config.yaml
cutout: 0.25
arch: "resnet"
stem: "single"
projector_hidden: 1024
target_momentum: 0.996
precondition_frequency: 32
epochs: 6.1
Rows from block 6 of a small self-supervised image encoder, named by matrix and row number. Rows with one number belong to one channel. Each number is 128 + 32 x the weight over its row's rms, rounded and kept within 0 to 255. All counts start at 0. Numbers have three digits each. After the name is the row's rms in percent of the matrix's.
Before each channel's rows are labels from the 100 images, of 14976, where the channel reaches its highest value: "strongest on" is what is common among them. Only what is clearly more common there than usual is listed. The data: views of escape-time and Newton fractals.
# convs0: first 3x3 conv (model.blocks.6.convs.0.weight, 192x192x3x3, each kernel summed), inputs 110-131
# convs1: second 3x3 conv (model.blocks.6.convs.1.weight, 192x192x3x3, transposed, each kernel summed), outputs 110-131

strongest on: vivid; tricorn; pastel
convs0.40 097:109124136168093106073177135160077148141092123120133166106150123130
convs1.40 099:144139108186134128101140086166149142086083119152153144149087105115

strongest on: pastel; vivid; Newton basins of three roots
convs0.126 070:128033134118052070160113081149148161072092124098064117164105170100
convs1.126 102:083104112128155149115121081162173107108112078106111167119130154098

strongest on: Julia set
convs0.80 098:160153141075192113140097148112161122088120147100093072091071152122
convs1.80 085:091080148090131158145119172097076157152079148098146204140123142173

strongest on: dark
convs0.72 092:162135091107165087142163144160146191085134127153139150138106161186
convs1.72 091:110080094131137107100097102121139145079121148131099132139131169136

strongest on: cubic Julia set
convs0.177 081:141123162142113125141075167131114162106179084158025069104109110133
convs1.177 105:140106072104144097126079164125116128114041120139119130135139142163

strongest on: pastel; grey; Mandelbrot set
convs0.20 110:134173121108121076130159094142093108106124167117184138128126127134
convs1.20 096:144145058155116160053188120123129107102173132124090139089160137170

strongest on: warm
convs0.21 096:106063137125136114074113093100152114123148082113102117112132072146
convs1.21 107:112106060103177138123105098132140124066051080151117174205105156110

strongest on: grey; tricorn
convs0.58 090:168109122100118081159113193138145108153155098113099084132089134158
convs1.58 100:115173151148133143152111161149133127104087085131147120081153159175

strongest on: pastel; tricorn; Julia set
convs0.15 076:118084102112097139152133096151106144038127131122135154115125181100
convs1.15 112:119104128126109187122112167096169132096066150129131132160199135213

strongest on: vivid
convs0.10 104:116111144143181103083125161136090092185147138152096153126109090149
convs1.10 102:143127054171131109122124125187074125106115119101120168141135151173

strongest on: pastel; grey
convs0.123 104:129056138076160105101089170118164109123083105143062087139114135123
convs1.123 103:120085108106165132127132123100103132124091133101126124171119121084

strongest on: vivid; Julia set
convs0.169 085:126167111124130159134133142149129123144131103112082159083175169204
convs1.169 108:122109115129058139101151153088199125096102141148102200150118160131

strongest on: Julia set
convs0.81 059:124098146188095193113090108122155114152196151178168075155107137193
convs1.81 138:150146106085139103139129130136131133112054111146131127107071153146

strongest on: pastel; grey; Mandelbrot set
convs0.168 094:120146103106136099208169123161136155090112133118160202094099128123
convs1.168 091:131187117139157135100175141126136106107127163136184133106151117118

strongest on: pastel; grey
convs0.104 107:109059150099097143188110126138125170137132167091076104154119109113
convs1.104 098:104138135066123165104105107141186105092073132097106109120084177165

strongest on: vivid; pastel; tricorn
convs0.153 099:131075192121140117133123104119079109096151086140049100151157171129
convs1.153 101:155095126175152123181105142142102150066079119116101167140104154143

strongest on: vivid
convs0.18 127:114026134141110123133088128114108102145096077171033121114152106076
convs1.18 098:093106099112144108101111103137130074133125125128108163155107132116

strongest on: vivid; Julia set
convs0.41 103:140135150092152104152108067108109095136130110127132075118108167167
convs1.41 095:111095138141155113097145198121088154123075178123131180104109125139

strongest on: cool; tricorn
convs0.27 100:091065054121131060143110126179143162061135138156044160090130158105
convs1.27 091:137107156134134080062082111127163133157033106135098152115125105120

strongest on: tricorn; grey; pastel
convs0.57 141:128132125132102171158138032103125119124100092131125141161122129061
convs1.57 093:139170086139152133206101218108106106095129141092182091112181109163

strongest on: vivid
convs0.166 088:080117086121113079217134082115121125133131154058115157148149140085
convs1.166 110:142121106086146085125130151159152130079046112155129150127074116119

strongest on: Newton basins of three roots
convs0.23 119:108122166144129119113067110069150166132107098102101138177143095164
convs1.23 100:156112136103194142089093096140113127085179090079085141118081142132

strongest on: vivid
convs0.185 114:078113093114122101182107060099071140037179114160156105102130129108
convs1.185 093:128144113099235184129149110103107126128117136144154156097099176125

strongest on: Julia set
convs0.67 103:124149097104114157102171187171128136088142140106128160088107152072
convs1.67 094:089139170058120152146100132059122164105119144118146187153128139109

strongest on: cool; vivid
convs0.91 094:140136140091158053103146079138146097129158163081157112178082151113
convs1.91 094:118166163122128094085089123085192117132086080126128123089117139098

strongest on: vivid; Newton basins of three roots
convs0.151 122:103141167131141121124103143111139133153151117086084121132112163110
convs1.151 091:128056062138123154150149078150077142122098073083123162124079127152

strongest on: tricorn; pastel; grey
convs0.50 107:112114113161082119117138112160134116175121124123111106114132094167
convs1.50 103:177095120150101108144111149125151122084090171160127111167197159140

strongest on: tricorn; pastel
convs0.0 126:144115136158176082105156123148129128155138157167112120184127114123
convs1.0 109:125093173145148187147117141133080128096118135089138147112132110107

strongest on: dark
convs0.146 117:170123140120121106122145108156121098118210140138094099092128157111
convs1.146 098:073098196139084119079099121080184145141113140165110119150122144120

strongest on: vivid; cubic Julia set
convs0.69 100:067163173121068104119069144098091098162092158118139168144143135139
convs1.69 086:150086102151185132181120120121038099109147100104100127051105117154

strongest on: pastel; tricorn
convs0.36 082:169085116112103167102148122164152067153169135160105139132141111148
convs1.36 098:137063201143129181111123117112097066062140169110117109100089170153

strongest on: vivid
convs0.124 083:148155091105157171079123176123150135055089141107120146083108134144
convs1.124 093:077086151091126115129115119109156092132121095106062166131090164119

strongest on: grey; pastel
convs0.105 082:140135178116153085119092142131151151107086102145129166152155108172
convs1.105 093:105147126123173173139160174065093103075139125136139131113076152104

strongest on: warm
convs0.59 095:145137158094127063150121011102137136145182133159109143133116081021
convs1.59 087:073064125066160124166187093043103139086072143100106139138103137114

strongest on: warm
convs0.32 095:149114045144107098119140120104160092113090113097088104111142134167
convs1.32 108:122067102176105188091118150077145117128142176143078081085113129134